config.yaml
cond_dim: 256
text_encoder_width: 128
text_encoder_norm: "layernorm_no_bias"
text_encoder_qk_norm: false
text_encoder_layer_scale_init: 0.1
text_encoder_parallel_block: false
text_encoder_moe_every: 1
moe: "top_k"
moe_every: 2
expert_mlp_ratio: 0.5
residual_init: "scaled_by_depth"
steps: 10700
lr_schedule: "cosine"
Rows from block 7 of the text encoder of a small text-conditioned image diffusion model, named by matrix and row number. Rows with one number within an expert belong to one neuron, the router's apart. Each number is 500 + 25 x the weight over its row's rms, rounded and kept within 0 to 999. All counts start at 0. Numbers have three digits each.
Before each expert's rows are labels from the 100 texts, of 14976, where the router gives the expert most weight on average: "tokens" is the input token at the peak. Only what is clearly more common there than usual is listed. The data: larger renderings of crowded toy scenes.
# router: router (text_encoder.blocks.7.mlp.router.weight, 4x128, trained with AdamW), inputs 64-127
# up: expert up (text_encoder.blocks.7.mlp.up, 4x128x128), inputs 64-127
# down: expert down (text_encoder.blocks.7.mlp.down, 4x128x128, transposed), outputs 64-127

# expert 0
tokens: "glossy"; "the"; "ice"; "pine"
router.0:515495511469540468564493479473506531504520555476481488495493519487444489507507511508515518549488505511516499500484509517500533504522508483484519522488502510513516536520536533486502506530501562
up.0:500570500500500500500500500500500500500500500500500500500500500500500500571500500500500500570500500500500500500500565500500500500500500500500439500500500500404500500500500500500500437500500441
down.0:500500500500500500500500500500500424500500500500438500500500500454500500500500500500561500452567500500500500454500500500500500500500500500500500450500500500449557500500500500451500500500500545
up.1:500500500500500500500573500500500500500443500500500500557500500500500440500500454449500500500500447443500500500554500500432500500500435570500500500500500500431500500500500500500500500447500500
down.1:500531500500500471530500500500500500500534547500500500500468500500500500461450541450500541500448500500500500500500538500500462500500500500500500500500500500500543500500500456500500500500500459
up.2:500500500500500585500500500500500500434544579500500443500500472500500458500500500500500500500550500463500500500500529500500500500500500500453500500544500500500500500500407500500500500500549500
down.2:500500500500500500500500500500500500599500500500558500500500500500467500537500500500500500500568555500500500500500500500549500463468500500539500500500500500500500500454500500500500500500500500
up.3:530534500500461566500461500435500528438425500568500500500500500500500469500500500500538500500500456500500500500500500500541500529500500500500471500541500500500500500500500500500500500500500500
down.3:500500500500546435500500531500500500534554500500500500500500548500500500500500500500436500500500565500500500534500500570500538500468500500500500500500462500500500500500500533549470539531529500

# expert 1
tokens: "orange"; "red"; "yellow"
router.1:474474502476519508481498489515550519519535514508506494501504515488483522477460458487486506465536463452480477487511525500459470495457508528460519479463527513527460487490458459504520495483516487
up.0:500500564500564469457500500500500500477500500500568600500500500500549500500475500500500526519500500500500500500500500500500488500440500460500515500500500519500500500529500500562500500537460500
down.0:451500500475500500500500461500500500500500500500465500500500569500500500500500500472500479500500546500500500500500500518500500500500500500500500461500438500500500500500500500500500430488500500
up.1:465500500500500500418500500617500456500500500483500509500539500500500531500500500535500500500500500525500500500500459475500500500500500543500499500500500500490500500500519486517451500500500500
down.1:500500500500451474538500500374567571531500494448402476500500500525500500527500500461479500500500511505500460500500548532500500500500500471500525531500495500500520529500500500500535520500500500
up.2:529500551500444574456500500404476479591567500500500500463443500500500500500500500500500525500546500500500500500500500500464500500500500556500500500500500500500469500500500500500500438470475500
down.2:500466500644500547443500500500500533500500500500500500500500500500500456500500500473458460500500500500454500500500500500500500461500452500500500500500452500500500530500500500500500455500500466
up.3:500443500418500500495444449462520434500500500500519500470524514500473500557500481500521491500500519500500500500500519517500500483565532500500500500500514512500500500500468478500500500521541513
down.3:500597500500500500500544500460469573500548594500500500550500500500500480500465518500500539500500500500500500500492472518500500500500500475533500471500500500500500500500500500452516500500486500

# expert 3
tokens: "and"
router.3:495520515519473500471500507509446462469464440506513518515504485534564512518520513529516476494493527505503517512499482482515501520511493504539471498528496487458519487495486494515509502496503470
up.0:500500547447577579571500500500500500390500529500500519500537532500500500529500500500500500536437500500500478475536500500500500500500500500500450500472477500461471500500500500500500531468500500
down.0:544500455537431500414500500500500500578500500500500500500445465520500471500500500500500500459524500500528500500500500500500500500500500500521512526500500500500500500532500500500500416500500500
up.1:500500500457602500414500500500500445500500500500500500535500500500500500500500500500500544500500474553500500500500500532500500500500500500430466500500500500500500500457500500500500500500500542
down.1:500500500461500539500500500500500500500500500500500500500500500543500500500500470500500500417500554470465500500558500500500500467532500500500500500500500500433532500500447500500500500500532535
up.2:516480442559516500565558500500484459500521500500500534500500500500562500453500500529520500500576500500462500500496500500462500532500500500500522500445500500500500500500500500500463500500559500
down.2:500536550500458500405441442514500500472500500533500500500500500500552500546500500453500500500458500500500500500500535500552500500526500521532500462541520500500500500500475476500500500500500500
up.3:500575461534500500435500500500500525500546500465500537476544500500500500500398500457500475500500547500480500500500500526500500500553437500534500452500500500500500500463475473529500545466526500
down.3:553455534443500500540500500500539500500469500554500500500461500500500470500500500500500500500424451500500500500500500472500466500467550500500500500500500461500500500500544500500500500500500470

# expert 2
tokens: ","; "tree"
router.2:515487465514468550473497498521539521558540506503490488499490478463491484471487446479467479455498448517506461498523500499477473491492482529464536460456498502504472469477491485515462491468462461
up.0:500500500452543500586418576449500500574500500500540500500500500500500500500500500500500465500500538452500460500500500500500529500500466500500454500500500440500468500500500546500500450500500500
down.0:500500533500464500500500454558459500416500500500500500500500500500500500500500500500438500500500500500467500437500537500500431500500466500500534500500500500500500500500537465500500500500500468
up.1:524457500500548500500500532500468549500500442527500500471500500500500500500500500544500461475500421419473500529500500538500528500500466500471500500500500500500500500500470500464500500500543472
down.1:457500532500500500500462500531500500452500541500500500500500467535500500500500500445500500500532546528500500454500500500500500463528500500559500500500500465500500500500540500533500473532473500
up.2:500500500500500500500500500416500500500561500500615500500500500500500500500500500500581500500500500500500500500500442500436500558500437500500500500500500500500500500500500430500500500500500500
down.2:500500500500449500552500500500500500500500500500500500500500500448500500500500500500407500500442500500500500451500500500430500500500500500500500548500500500500500500500500500500500500452500500
up.3:459465455500529527530500581500500500463500500500500500449500460466500500500450500500500468478485500500500500500537500500500531480500523529479500510500500477472500545500449545500549519500473500
down.3:500500500460534500500448500500413532518485544500500500500500517524500500500500540521500478522519500500485500500475470479538520477472435500547466500500500481468532522500543500471500519500518523